Weights of a small segmentation model.
Model: 48-pixel images, activation gelu, widths [64, 128, 256].
Training: adamw at rate 0.0023, 40000 steps, batches of 256.
Rows from block 4, named by matrix and row number. Each number is 500 + 40 x the weight over its row's rms, rounded and kept within 0 to 999. All counts start at 0. Numbers have three digits each. After the name is the row's rms in percent of the matrix's.
# conv: 3x3 conv (model.mid.0.conv.weight, 256x256x3x3, standardized in use), inputs 110-119, a 3x3 kernel for each
conv.50 101:440550529462547506487530488523593484492482508543569424504488538469564505501503502640499533467500529517473455519462454489522516489483520446469472658503493523471502438565459492467509405491442536442487523437520427530517469495470538546518579382464485469472510478472494485482
conv.51 097:472488549515521515457508478518473509485531444455478591448492469509479504500510474553494563484471493522454535458469496571502485602483482376506490483530536505523500466396542520501534420529479563529552495493486440543524497441507452483477477498548526552535481476566484493534
conv.52 101:508484549484495419493454454510454446544572565518518451484512498544463489496467500476509559537516462563507544495504435551478470505478456508473488478457480540456528531461532459538555470501477525465485481476455524501478517461463499534492540546507488550478550499493495509480
conv.53 102:493524542512564496513526529443489514553555519490503519487514471466553490500562451505560509549487520498526491447480478529531473537561469506494462486517494505531490460441423452482515475508436466573528555569531391496540463545538457532554511487436508475586462580534523564484
conv.54 101:504468562534451439469466456498455452559537492483448441403518501506529475507522467521481465531522479541513498416495577500528566504497480508540507460574522540547569462467526513478481474465513502504464551547569408481541483416510452479480466503542490467488512511448480538515
conv.55 098:533513537500479499465490461474494454515540450528480580522497583480432527493498567532523480451485455432499528509513591519537518552593470519481510513536530528530454470519501479449515486445528443524557485549435557519451532519487481465481518453513524487529449535498490516547
conv.56 100:547458451481572541468465468435447478443563518593522485533564517521472585503493500448475462525539488534475585596559480479453471466481430517508487439478476483518561517544511479543469473511445443500486472572525553493482460489458536490446513485563516469561573449483529533557
conv.57 100:463493549545486478477496499558471540487537511520454466521459516532521446446475566511442416454555507467452495479475578492501473531491509466473531472533561565550474521514581491533472528494514469467513535527551499494475453453495598589557500464626476488450469491531517571504
conv.58 100:571535482527514556546463514473410426544535471527543510469559485478483496502477420543528492509488519530517408421481497514489455453519459519475548525506492436486445380470575396509472448478452424534507471485508482448448523546461511539495515491458411507478549471488445495547
conv.59 100:461494500482439493486531582512564497438523470479525505570493485563533489518506494545493479483536428447463481570508494565518495536493513469531555523493464467481492501471477574533528489506610529560496553541503490509498570504437557525491483516511537496548527444570529505535
conv.60 101:537505578525458460516499513557477543500507520477502486503543542480536509518529378457497522494533494512551495519516495499514500542486441515542473487460500525546532568496548521458526469529503424538407437491530468487519482393523454481537556530530404551482500483539466602480
conv.61 100:466459562437496497470460491574477511470520453467466473481470469477480446383504441466442511550548462526528552491502457491520551523484520517494507458449540460512447531492540424484464497593492522556560529508528460485509508411525485427485552536515529567478539491522513547549
conv.62 101:469510483446569544541501429460545462481480500505577502453527513445476491480538509454485533514455446445439503518504525488519509443505457543630478504513485489528463526475518471476425521521475432529566486477521448508464504570493509534465472483431525510545482502490541538516
conv.63 101:452451493464548542528499450528515552471504507434488607510479531485514552513501566572481469412492472493471504486513499465593526495480422522530474531527503496481451497466525472475598535524489428469584528462491524484459508512521582505526430426430524574425574536452465511521
conv.64 100:553473519522537570454550578452553523468441527526498451486479510492486498492508507528550518490441481539453425443484446455493409468453493525454531457526495434532519519530453486463500544410562443527407481510434488512502618525522433536511422511542485520495607447552550507482
conv.65 101:476454513478552493577502486517527511598519458518504513453458488480465541484522468456525445452491473478442504473471647495480536589486482472552512536510504561458513494510603543585537644488481561481464492541510526550426443523467572537490520464492504530536512502511400535458
conv.66 101:484501509551516539534494538434513510481516535510497504519427439514495482527469482488431500480502435505479418531533452443461468530488467471427548460490513486454489596550506515443421495502462563535454478530549526547502471503468513469450442480436578463531454461541487546483
conv.67 099:524544496486574533540463471483411419515547411621553471531520457509510513549443510433504489458548504524529478510503519535476551512497569515468500477482528462490473476500427497491474501423558463525570452468457515461476499565534491484460483523490468502459514461513500505551
conv.68 100:448459549488534494579542534571583543542517530445453461512493479502529523419473500497531472440471396446444472445463542469474459504511504499480498525491567419516544527470510419467547488514527512450540492533497554434450460503473521534538486505445513487545493507497498569538
conv.69 099:545539547577528529528486465476536493451530561558528512462500523461492496479432496559422529511520501489516510441514504508533441548551440482509567518529554530518505490554529392472446483463530437482528540473458510462501483531507437488524487503547537462509502475490451478538
conv.70 100:563452488469449584544504556429491473552468460533536556486496511486484432519551470527422483472550466473456521504497477461495499567556454441482531475502501546502487447465451509480510470518505548438455523524436482501486530535510476440561483413389527462465527556520522548554
conv.71 100:427426539560506570534451533550524500565534419522484479504562492527487457489505483554535463454502487538529537533596508551501493558504494506559551488413551538448523487510511482466493497494524471342492507469533563465443472529424515431536409446482512517494531533544474499462
conv.72 100:502548491481502566531522508501560530523525516515550512614497544495515516485482492490503482525483447443529488535507515500517481455462528536468516459500513490477462505445543548496532589511420452479518470537425512484446438500492509514540511489456520509439496490465470543580
conv.73 098:495538537468522501531557486559522464540527595576463440493471525528515532465471562489514567526411529489455501561512501532463509454494469467489459530485501594523502443540453504476524466547481465503477510571543442383487416406533506474494500452590579579480478526491504492486
conv.74 102:479499544460493493414501545481492507489423488518508470499443453520497544421504527557527507458519543444461419487449425484506495464533558410559447495525491469567551557427476518587531507461469522482471463479510481445474463529505522526446446469492485517453573460467467436419
conv.75 100:514566498482536477490576480530487419468440456555525510421558533505481480492492505539552464462487508520521499493484549520478525529521479449474502494506482590547505447482486500480497455541474525478512502521588432439518451483555538503520455496525507455589487533480536553418
conv.76 100:482512463522539468464575496457534551483511518520540520487492522536489505522511504439462390539494498541571435463461603482450484474493547464543524469566515548528522468487530513490448493490418492522554479489437497540449540515499513476525471561535503534562585452441494486509
conv.77 100:426491541544483601458571529508525537453541558474506498522489485472490458476502545555531431488465494545448486514463463543531480540491516439451551521466543502545503541570602514501529518453499463497434531519572488511504499490543431481466514409462436513524449508556490555517
conv.78 100:521461532536459557545528576507546426495454538457459504515462494520517488506553555499499492491476491458447455505489486476494525422512468547444468513520507521561503428495545485536497551436581468499569473556463485449542506498464477531472516445453546512549524430513465497539
conv.79 099:436457538549512533504488521569597524511514530465503443429467467540546528507525530485478443527485511470477523475556522479488530486527499526495452465455550478468458446508486550540486397437446519489483498549552512520513565517526535460510545476555532516499525538549493461488
conv.80 101:476612534526445478525526602473451464580484528497498508557469549520547492568520473519517516418531467432501435570548531480511502542505465504539583532480552509514519497577511490511486547478437418459513485576492448505507418441465499481427449507412565465490463510557548494426
conv.81 102:499487555558463547448483502418459513490515486501474508525530516460506461508503449520533514526509509513467554468442473489490387480558426548555510518505479515436441534468493540521401456488425496476434508521472457499352531559553467519431506525473521559598547451527563551558
conv.82 100:576498482581485539519445549542547459555501539548542504495497464412497468505542494513453497543500487530470404427533507398547524480471467496556493455515543476487552538514455508448525575511500496504549468549507534511475427453493476454462568526442480540421481520501478503477
conv.83 099:524518521455523452486488542430522501453525557560459484499406406553523514486536549426523540470462489491513530574521494494506510503481462506546528492480535549460482457494489522459511493496433403362550582508490434481463444447423514495545497455476540534537474520552481559479
conv.84 099:504474494488499509551535481465492479482423520430500504434484455456512437435468493519415458522511532465489488464507560473511555459488489428569442475555474482464477489365506512553484548518420543529493505504578412495484515534510443514463581559441475505585495514496493536564
conv.85 101:533557519464538479437504486488469462515543516556500521528489472511469529472514516510445409484473550437502463482473536491450504511470522402495511463527466462527509525501489459504437481490498478487559500550529510465470430576491451492491541514448469500454575504504424541568
conv.86 100:483460535511556510491483551514494547510515447547490487511522482540514547519509465489559498532545555509509494560547528566531508444440491475516461478458471524518510538462450487539461475549502589506512530517461501459460478485442484512534501398514428495551451519498468541556
conv.87 100:484469578554482502537501598496546580538485501486485471472524478496527484483510500535467485453472449494503512465582525578548575544436519517478494507562527530492523464517501495517444491458508528479507542482552526428509507475493566471487496490468529484528562512470459552449
conv.88 098:534496481460536483489476494458571469501501506461549477535493404478515513464504619482464537540519589515491439541497526514483469460479509454496478504524532416547453569505485451504511475504593528488454527447502489491429427570444493532476467511466480481508512552458503438507
conv.89 100:429485478483535597483509511464532510488512562553507549576550499478495495504505458540484485557434402512461480600546514481451482529495456522461428433517474420490465547538524535492433449480449527503514515533486479480442393432457473513464539472467444547458533522557482461541
conv.90 100:578536603514486536505560468480458495498502465593530531417487511518501494453513441500520482516471510510540470522536544527472460437499499456461498486550473472521508589508481434504558486536568504532496560541517465467438516435471481535484529509490509458497509518445435541546
conv.91 100:551478490473524523487470524476513530519493501571470550518459463418474533457568466489547501513444494500514547482509549445514542518463500524488553453480471466541547475428537570474522541417449554453478580541593499440541500532523463462451501535517558488398501484458497504480
conv.92 100:487515521460445453458522522514483486525510544512469521464528498489490466473445513428439499560544430376373533471491462531520509528453535546484599509539561426461498427437525532515459448524517522537406432460503518479458447525577480539537522511411395545416538573468489462569
conv.93 101:501526494500471598432507461515598470515493493486462474521457465545503527488467438471493478508517463503477412473569565492462447544450509505474493540519512538432601463587488499493507490479491534452448499496485529471491445446536541503543462487504507497514546485447520410507
conv.94 100:500489515486491568503526477495502514513487467503495507539471504514478514488504522493462582521496473458477556492429441481481478547509462441428567537541488579460503524440434522499497471500502535555489533518551526510467470535519537527469422499548488511476462488485491495470
conv.95 100:488483488521522522483511632568486397488489526456445546409494536496488496486522458388461528513483495575464477448487506525442455484475443522505442486502502471482427450545522528420460426506426501517552471478451468478545494524532491448544517482428436501526507455523389505495
conv.96 100:511480450551537502498535547515497538451550509427545485475535518549487477437488558504453580554511488528538497554516466538541517447501429427493535544510499408633460433488470477522519504483495454470481475491451552478473468424504531435516434412508532508526508498478572524551
conv.97 099:465504568445485522473478614500470424551532427513464447482482427472541504504499456525446472474460495459502484531534492502532479520537415513485472549505507451562515436488495497430492459470454483495518496482567498457491431478425494494517530526479488527496532540469511588522
conv.98 098:486496525412505518446500549485581426481492446463508465502485439502492556379559429428519590488529487562517498506483503472504437532509434468494501487457582466551533474460493474454496507534510494561487472584557518522507510478495519540496524449517524475509526501527530548500
conv.99 099:494618510506496466549474438452479475481507541514482506526528451486512511444554518461531513524475564471521437551507493527483494414516486523556551487493493492450451435568527455530433541482494467435481505511545523453469510515421525467420428512457479509468547392535394563476
conv.100 100:455500497463486496470523449503524529551501512468477596534547502496471471468505501446493434494585598469486490476479562499482503548526509509539525519545488488459510538506549514501508539473501525527486508488538533559515539496562496504428498445466471507493526564472564593533
conv.101 101:468469481523474571513526609525486522481461503503430494533576486517491480475515493445512474537514466427494465572663571523525467442479439479520543482477542506501458445512464449518423504469552490473480458475481518522484473509426542512546425566510519469494470560489516518491
conv.102 098:486482550493521453512544547509495493443455497501425444514456499470463541384534484526485508499493602473454431467465528459481502466448448520558555469494479409424526530467452515557461546601545502521472466508543527528616537473529441515478483538517573503489513510531559585504
conv.103 100:574509426539557527568564469461446520537457514463542521570463509529444501520533546446497447476450503474442488548518514544522502479500501493549531448503468471522512473586518544493489510430386475508488444568521437544566456473519475508503489511554535527450489434480434462517
conv.104 098:479526508433444578433464453505503443532559504468473585426524500511512464603529448499448549584511452516514503473465428441530514499515494507476538477484462524468560453513498464493499520493409535496373462489475506517506462459486626483426502444499480544507544519533558484485
conv.105 101:491459491568562548558540528500524479577555509517457556488452487549468547464545495452475458604527417513503449539463550530439530512454495509514548512499494554504527590468484446568542547480471524472540502440488415455561499528497573508430397546480542512494465493481532521518
conv.106 100:513474548530509456546500483475571530495527534472447502515515479536494531526487482498504460521519551480513475528534419538464481483485505449473406502512491457520532585500517462471510485411510540526517514498514462517474462396462481554491498475432563448533487432528534509580
conv.107 099:511571446555516501487504457474481565491508534486463542517528487481516477480521548506519507482472432456521430560494461482512513515521529535540488428494481470484552467524536501470515378430491467495538515532446509545507459484535535428419480465485540565457558459506438478496
conv.108 100:539462539560537462487481528466456538450483459524551448548547502473466524553463513468564495515511496479502472478528521494473458455527436499553484500507495487471496498557509507483497530483525457440491559512437487482501469458450470501480489490498501421422509525536548444504
conv.109 099:515502568434515527532573470441551501479506522457464478511538392538485511467478607483506560507442498482403423599498468522472447452571482478533466520530535524490487575506540440498465581440456581476452485574475493496527450528510490477445465510467449570500541444525494455602
conv.110 100:477480449485553489529531491491602507474509516461540419514473475477505513448542520462466433575493522479518511506471556515528552533479542537529470541534488580470537485536524497524510546507463530518517503572514506440430427541572520468540445445498542561525395474539479513540
conv.111 100:529504488576482548563572551510471526528512515394483483482534533423475569417501505532469530480525492548450563506508465508523560485497542457507516514527527440523482537521458478509505494471468541489471523509491547508403476491482491479466526458583473503431503547553530542545
conv.112 099:540510515502507487572505445413526486495562512464524487519519488547494435538397519573433507529432520532431433541450508486442472535477481453498467487514529473439550551502540505511487428490410509506522473503469502493406414497453496495521532498552557475545489386488486465514
conv.113 099:623551512542548529499494496521463468451572530485518507455471586516451527475528541482481480445525477502544468450475493530529523504496488505535565517528498476500470517483539586478473516462464555513496488503423513493426447571466508477488547517498503461520558488485546531494
conv.114 100:532526501558456532447522572457499551490482533555513548535462506498492492479546422509528562447478525487537461538504543468558520531550468537534515478530449535499529537548435531551473497540518537536453470556520408500516407402609539542511483517499553467535511515535484545529
conv.115 099:520489541460531481535538548493441422496552463557498557549526499509494486558488427541497516521494491570575511521561532488475445480485513549443439478481443495534574513438480533470523537483492509525489468502563497484555480445443473489456482505476440499470566463472608506530
conv.116 101:531522494527484567445499532514498522507475522473486497450493517458536450552544539491440534462490480435458376558555431532531520477483558503482468486519596482434480488453549465498464485543521459541587528499412544462483534536490526501490519450567429525490512522445492521479
conv.117 098:539520526522544519447555522479464436479484469484531522502533480486475507535523504478492505507490540559523506498502472506485502504481475487482514520494490485520550542525529479518530532429413469496443520495530454512449481493438555496558489519467524506465534448489473532524
conv.118 100:506519500502514541448531607505456537463501497497477509444482550517507430547461502610558504483548529526477393446478444491496417485486433493530531443513490478442559475497538511424476461493530466548540533539488485487502450519559494470456549531444527493455485517520469491509
conv.119 100:461459517548499519467568517485477487526529598477511495554579534504491513476507503576522499477523473517465501502479476471489457463480486516467506422501513460445401525521552548458403435440498462505469457547447491488421511512467512460541475439554562428533525509482539527507
conv.120 101:549582525515509447530521560404563466528473441546507538496472528468452496479493521456503412514497520533509561499411586497500505498465476432540517515485499442551524522459565521508469445422479477507497501554498501529477377424490472492532498447524455507469552518502483475574
conv.121 101:513490561569543467474533542524432509486494560443538515529467480489472490547532527461433463472515538534532506463508506505508474547469438501491551561496509537545512489486534530534439492521442479530511488509495481538467457415430507492444481526508474509522499499584571525529
conv.122 101:475468552505522516472503519480441467576501565474596573557501408568476493471459488460449460516483539517520524558503474512515509515497474451489417487505487536491489502520507521461450557491517448495529493609490485473566523529509562432528494470544510497501453490421502424526
conv.123 100:460525609514525490539553542462458600509499513510488505462499443460510511524535508502485509442521584523527508466490484442510505519522519421519444546494567455532495496497505436507502510522484510487563488498469483520529427490484479535473503492511517610521449509459548457442
conv.124 098:455564462457503491473560471506455512474485530484502506564464595493484548489482579536514485515531562571476536563537544499520500501461500454522515473520486484532479528548443499469575490552440569561441471478449448547511455463526522496517533504552467475498536492481512551421
conv.125 100:532531514508496544507516566517468567466516534558498437433472526468524498408565504480536467513547464475466498488501501471494504456530470494513521565479504444514502522543459480419492459453476490571455530481543522586465381484486499499534416496497443441474549578454521489560
conv.126 100:509502558503492456526506569514547557452472491479480501446428474527534513494433491492503482489498502464488473466519430491492461481450375504510426457534490529477502498521479552478440568464556498507487515569483452485440523546538489468490458501465493499556544498432472455487
conv.127 099:526458543517489508533556466429543538464528473468516518462480423510534582394459517551501514559526468536455540494416443487473522537527450493576446475494471513494513474501417490483487487534449491461505489452529485495545463531513530502504451468446526483496519532558601483521
conv.128 098:525460467462608548530531548425528542491473492468492534583454449531492476491482506466432496477487493504487521533512524524458522531507470557491479492495465429509530469476427500514488507512546410476509449543485469503551475548526534445508466510423502504483429504497496498465
conv.129 101:458456495573490465502523548512541540507495495517568445462494468481499532514487477485525574465493422561476533468502557512500516458461514492521570531580533528487428474530395509501448446443475498476542536502465437500506455543531455440502454599504528469570479555574501577490
conv.130 102:425548471535540507503484513529529523466472494498439529506494439492490492434483498468508498466509523465497518523442457488430498507480515502529418573522526514488450493444513489503463512490520552463503539454439543558507452466430417509430478489489507517524456523458540596491
conv.131 100:487579525508498543536541471549519575592537485595502541508495472539492525503510510501532486469496556509469459465545504486523488502480490531490546525479477508450565447509497491480480495500519493440498482567517470541521432534491441495548442449449488568470511483516540468474
conv.132 101:506508519476497453529570515470470528453491483569606457499418596538511549563513514490525536532482469517534479491464561538508499496535553477572490530529548470529516456462472476499543529539503450477464513559480459514512382545533536510504525483527454474482448548505515546568
conv.133 101:459468511536469560459566430554443482491455526546592478444502544527523508514479560561519545471485486487416469458536436483480480495497544473486404499489425528556490559486461458432475558508437491457485483487527486506538515537471560550515473500522489492362532508509470507518
conv.134 100:409479523475546529591543450584576500474527465503443478501478548562483544602480544507570422493451454497505452501521389509525534485441477502517497561521532490521554473433480481477546477511487567449428480476548534533547411501508460565422551443474520555542501445499485463552
conv.135 099:562484494561512517452443469526505470525466469442471532555487572565528490505552498550539468498503424412540451539512483536550452522498538476558507559493510606516458526516487504517542499470487524514530505542567524539510490578497502462503521525521493483511551542445479531533
conv.136 098:497524437552486493524465490543481458494521474484501524551474508486534487576535627458525511496516483545452509425500571411565528519505526479524478484476455452531490503497456471519499497508446521492481526569459532503472574516458509507480515593483520535476491473482534452513
conv.137 099:479509486548482515479489479497424550434523483466480502497496494550479519504541566461473482463478512491444484454468567510482513439495505555455533535473545526538485481510527513564502468447565473564507483530510460500452513366487470452454568581511547501503488489575517491534
conv.138 099:453480535484567456535538528451526538500495477437511468515464470450494555469512575546524536494466543472570553456518453503474483480464475514485473525487539439552464483518434461522519457520565489500478498506530544537474489503545462525448487524511434480535484552508482530558
conv.139 100:440488481548520510484462403473549492469508483474479470489475584517484570542514542526537462470446532545568476517536477514501521538496558515466502524548528479537450542418572481528456508454484446486502482513437496488470439474499515503477526469550479521505499459520540543485
conv.140 099:468496529453547500487591495488557610474499453489534522497500512481499551497476505488484450490472514585509497512499470474495438488503533457543530474413505520516393436477458538537577481512506515518510475485531456465479484549624495448485473427495522496474521521502476438574
conv.141 102:498516487481547476483423505571479472534484530538437480532506562468524485513524462514525498510499507558471491482449468500500560525494533466520505530560551562476479472502523441518484448504484465384457498530508462559483467522517519447536522611504622479474499446480562535470
conv.142 101:470499482484500504464467504491540477525476565513502546599491508589498573480490516474549473463494485481524522514503471558495509483486441413530477544498485460493442496481505536483481508566522475536489496570466465546468488461528481511576467476491546529575460452523575516563
conv.143 100:470541599505535502459476515572516518514443461608537458568456509489559502549518441458461466466496525478516552555487489534513474581505442526529520512491466531530436506553512530448432415477578556467560477598415515402495535519438480442515485538517485508496493503439547464524
conv.144 100:480449533494458448554504505527530528576492504532501461522530571478486469501512500530439487482520608510509469422556587459526502445419474542504481490487551477478442484488524535492521495548476523440559529504479522520540435424546515533523540518509492507510515468454422453510
conv.145 101:463477529538558554560526517544500484516534473460500502476464592497516537469468524498508589541487451451412537567524472459521479515507446506540514515533476497433487574453472511453526455529412527520491485536499515504516476478464482530539480447486523480430532465478498458482
conv.146 100:547500465582525443519548445477485461461527537505510580481458570550503541560532578539515496545457489494475591476477515523518598471480475399533503440513472469428531398501495428441468438489486526484558499497498439505429478522476495496539543572561504474498535477531590497528
conv.147 100:522505505462545559465453525450499481524517487552488406467457501558503478531473469451475491495465474529492461536451415475514464462493520465469568523534568495533442412514523495496486536481471556513520482472563443481437494555411456509457523497512497502464511540504536512428
conv.148 103:436521542510524567470530599479534523523473546480453463502548453457509528468491453539479460490454473466423524522523464534537481474463560514439453509510556557540479600477503481531514488510466508447550469492516529418545485453430557458505558476506466572467528573458511550375
conv.149 101:501458521453562541470530520490530476534551494500532433542494442496569518524513522472469500480413468457478505559502498511505489492491453436592614464535611513495477439459485505491472480490460577455538404530582507525573467464522484434556578441474555523510523576472527533513
conv.150 097:531527464526491533472484527511567503452497463522542473527511537443478561467481513481545471484509498566499448501490476494478543496504458530483507495513487481507486508525516503484502533456493546514387436496515458506455478548538430539502487457514497483546531512489605488516
conv.151 099:485501568493498563583601456541477479535505520514538536422505491521517543541499524450517509503497481500440496467567481548512484502434459473449469474525496530546470534560532522471523472471511492502562505586547549507541513523567513522496539497486433524530523506465526423479
conv.152 100:457524448510457458504473417509458494549536513426532510521518538562515506538494537462523551534496503529577561548503466492498524500490469497518677452452520455484468520533541455449505450510462499476468540541524535531531493443498552488524426498547525433442558519491506427516
conv.153 098:559526494485551534530486498485467561544517505551548451443520545583485528568485545537546522489506520425479473482538490509487539512483558478476532513473571482520482392505428529402456517467471445565480540518453494521437545523523427509514503483453444455566508506524565484457
conv.154 099:528499550498522533542458527486484495522472519407519443512506515474525508390456518483504460510521482442498530566491538505517530502486478534538495452530518433536530514521444497511486441556419504435504507501540477510522488453502482505547564551577443565497550464493536444512
conv.155 097:563451519526502483522536538524497534487507470470492478519507511532438520557535510470455540592533486523497513470500474464511553451531493499434552427452484529563592492514519503505446492497501513500538494457534554456515458450449505443548475560499506529392542508584589474484
conv.156 101:495526442476505525500566521475522470537547425477487458517524556533522500506500489507511492408506459501538519484479507496535450483509576471530425440496478545459475442518523482489460504427365466516493477586501446493542526535531539385518415460439562455565507470551537510586
conv.157 101:447516436543613534466519515534514565428500465492539507508467483537508512500484508615489484531533520448505520502498467459501638476552554581498485518485554551496493493436500465533498459493523567472498451522491457474526493536491518544464523460486490463524573481547517510556
conv.158 099:416497489517510495486517514454575492445473470446475581532516553568499535519464435494524414483516486401469539512513536556509486491435491476515457532507461471476503526560477446546492498521496423523582456533509519536504531545418509522567481484416492521452439532497461492502
conv.159 098:458496499478481490523474475530390500543526517499494548497488513501496493497599501546531542488467494613489529450505460474550437500543487553481525505531531523498502480521517507547549493533460470493523546521497501487517507534495470569459517550544520546513515464520539487502
conv.160 100:601475522536524465523518455559492494470484545485504450538500558526505572534571526441498465421444524550575410404524501479505456482447455463529463494519490511539567595510452416539490535491466495529520519494459497545457538420498440461528445550506491499423486470495516503537
conv.161 099:563514525462509484354531531525507543465507507586469436618492483553493539527476523528456505452457489523483432552492542481501494499503490495474491485480494599518551531407582560482511537488525511469503474526485495457496535392499467538511495411484449551520566501439525507461
conv.162 100:483500409418498543550485494463482528532472515528518472483485573485467618473496511530475505425515477502452486534630561497475465471539475522500505508463498516512507529519487437503584531517490547542524509510544518532476449495582497531497491414544493433584512554481541456469
conv.163 100:585515478488480484573501520445466492553548476456596526530551542549482538500608465418462506528503531477501504547490509514442490524544487500458499527551516531542359527454530439516449520556466551516443505504533474452450419445539487469545401534572595487508501525502502500548
conv.164 100:399487448506488508420492497517594486515454499530468514529527532526506518577504492513602505469522539503502516633547586583517467542448522439493496494517502523501560513462463477517526452491538479448488540553459539464484480517642511487550535466487509563539500491531542504550
conv.165 101:439578532557491524497479495542478550520456514548506523480510536556503481544501448506474548471495581496442530449645521477525479543498503487524469484519471444526480434509475520527525473480550510536566476489556541487516512496458592545522488484480498414502507544456495545535
conv.166 100:520520421517511539471501508524546522497526507505408555526467497502518487418544514505450537433472472455455582432449525478496513443486462500485421503536499488482529543530528476464504546601512494544526484494463485524552474547532496524489537448471523475492495477513467525458
conv.167 100:505544445451534504560456460468515507502450481482545584465557581517511488507511568534532491552532539520577559479495476490483492498494531560456489486538494485589465453506418418541508480495500472553568498482549430457528444459438506535510477482515547467483477558519493524609
conv.168 101:399478531512532485450513470506477438463524511520508446559514605522465504513529489513486548482516455444422538457420524528483502526518509469482602486448442487501421452567556525455527494517523505470507550549555426567505544543520534502503515495533512411547534572535522499493
conv.169 100:514515481536530498442460462576535483483431538460483486499523519472489578471479569569546528508561497537550563520493493515519496571513513499495542490521503513521443475534513518496487501421500472454452526507469506522441495497526510456478597495575501529563528467534579501577
conv.170 100:520434466430490539485559437483483535395544421491518469526565619572487504569554512577554491445470486459491486524525425548581451444510442534494575504566467460527464488532492467438501551459543449565479497515479563530442467524565555515478530462515416501457545498507492456437
conv.171 099:509496500487500514573491521499491460534462489433547503556503557572490567553500498591528424524515488542507478485490533518528439508453416492468500484513575570481524533504425555478530525513519465530525467465498568493458473519539490489473455528548464512498509469489521478493
conv.172 100:443524492535477540545499578539551491512534414518448507533506512562504505519495493457418494458484513504557550550536518479486495445465551594566458507527507432412531479550489474465496466531527459453521462493595600506533516489544504553547439506485494464507546475544514481452
conv.173 100:453498563399492549442531532477522536541433427457515442538524475542505558498467596526399438519457539456507419533479419539496482474540539496459492496573493482466560462539497469499556531470492477486483559461554578570441524486562517493581508419454476434445495545528520477405
conv.174 099:509561476518488481470589496498468557454534470475477484530499510525456534521507564528473433472464437517518442522438454469441448485520504445512502493523482491527444454481584437413504528515494519453483485481519504553498488499505518473450561505612512451510558486525517438533
conv.175 100:486550550567490553511520565524507545526489438472471554512516473447584500511524528460479521521443453440535458493543464478576482510565497535545511546487542471506520546537471509518490503544534542502500536478482505565529477468529520513439451466508532504472520491457525496519
conv.176 099:501536572511464487501496468460401495491508511471546510449498538454500547517491535513464634553461449554557565489466413524506523486475547455464566499433511496547532445496500500518544477469429515480561510541471513467550526532550504498543508470448520498522440592534465482492
conv.177 101:510548588508486506451567568572498515505479518520490451543492453468492454473493489470544437498510482549438411540523484484499524535532444618542509536503575567500515562483513519519469478514532429505497476519472515519534489497536540457562515494518590475494507516475543483471
conv.178 100:595508523487509513510482486579485482484464554514459539552447478567480547553496438522451490480551481510489469548421458569468513497488438471541511467500589476511475475482583491516517555457403458562510483462527523537562507501524488469493521525633533484512502452541514521484
conv.179 100:457525595471522453443543590551554548433578510486553535550520538473510501546489488470526598478454472530463535553485468551508482522489461546542506482519533530503482421498523495539504555457482451521541510478420515554502568494526495471563466465562534493524472444485565503451
conv.180 099:505498535498481488529519442503471517469459429504462536484536430534494465527412519558458462510521543584501584574584508607532491508485537445462454507554487402532461457436425561479477525489521488547443532543517479481485586426500497506489463495525494508525514546487584529562
conv.181 100:451434487415546531528559495553537519438467490507481471470526520542467471424475585604485421437480538471484543504466455531454498465478448495432490447502453449500488506460453525491463554490432480480524513485519476513553553487504479442477479473486430514563575540492453499513
conv.182 099:473534487498544568505529511459482442545561556497449499481508451531515555572504521524551525524407471449543510506503463485478495445472542476506434445550474517407536509580521486506480559487484522475500573502536449466535451468453506485568563521551503628547500531481467518470
conv.183 099:463472473512543538476513548534526451484492499481424456531488521511476582554539467461492507493531478485526468493456445469529482552528452503466536498524589523530488459509529532535547496470557441489503499484456545479550523469514543505534509491559524491479462496514484520469
conv.184 098:460553516521431554492530466541463464614465498537427511529549544528486535576551545482493485476548482577487447594464447516493437524513539569553449560549464561458547500515497545458505493484485519463488511499472475490495474475472362512486547581499511501498526545520478533498
conv.185 098:460440481504507468451560476484524489464533474514477488515498537507502515486461449513585488541510527549543568484471540510485519501530447511506502554492516552484428458446493565532457487554463466449494475499563476505539463531497508546508406524430561524507517524490456485495
conv.186 100:571596511525443435499555486441476393437532499570497540571547574488492529534487516496451493528479447500527515450481491460466487461482465502518506451493506531512478470497612518494483522461435479524492555433478555520561572470468527532506510418497487510515551528539455478480
conv.187 101:457496510547538502495544415525424443497513512476505455514505530497493519629509515484441568539530534531446457567484508492444458513498458505480510502413528551516475530462468533514457521426468453497496481505417469460487505475517533493477527439504563478551523509539512458518
conv.188 101:470520533506513526520495535463537514472572508487499502523493582534467474535442525578447495519523454560500417497524518556535513487489437506531505549544525481543534550502448523500471530520432488467525476475484520515522454492537522520467576524473508533584468454629477500511
conv.189 100:504451532508490550452493450564449503507454500488461528448501512498522490525432487498513505548449556576496487475528553508497464526544495490509452455518455562504498491450491520508449542517494539464530542485533466627532387520451503533506463485464456604555461482476511524509
conv.190 098:530523510510509556459516503494477485457516563495500484539489611489513558522505600494481500566541537538496477486474501443452455461452431540499487519463489494497450510407525445544496534455465448507533477536474364488436541470547506514480509519527445502551480535481513452578
conv.191 101:512486484463498564510520471491443481544411447543403521500548487549500564570560503459501433556427496509479539550558490486538501490488534532534578477507474502551456521569493553506543457502516564459475514500544514484495441442465467498478535506524530507509526495459522554462
conv.192 100:494476558432482468506488458446446506411503544429523488546494519496507512554427565502577520510582475558492502463461428544513468511468557506579519449528401458567492478551553500502506461470464530567556507473469425510437476545537588510487487525577548555459523540541533499539
conv.193 100:489568574489485585504550623497549510492486489470487424545474536455478473491481459441474488486520477472507472466475533431460555491495456590551499522511464520533509449483553543441524486520534535477524503486553468508619483501451454499467529439517511498582499529471459526521
conv.194 100:558414434512497487479523535535514508493425542526487471459505483494511475460515534473452515468483477523532520447472509492506503477498521544538497444492561455432500579506473434491547489514565489518530498457530516513518487521551500520444494504511509455584579528480529491596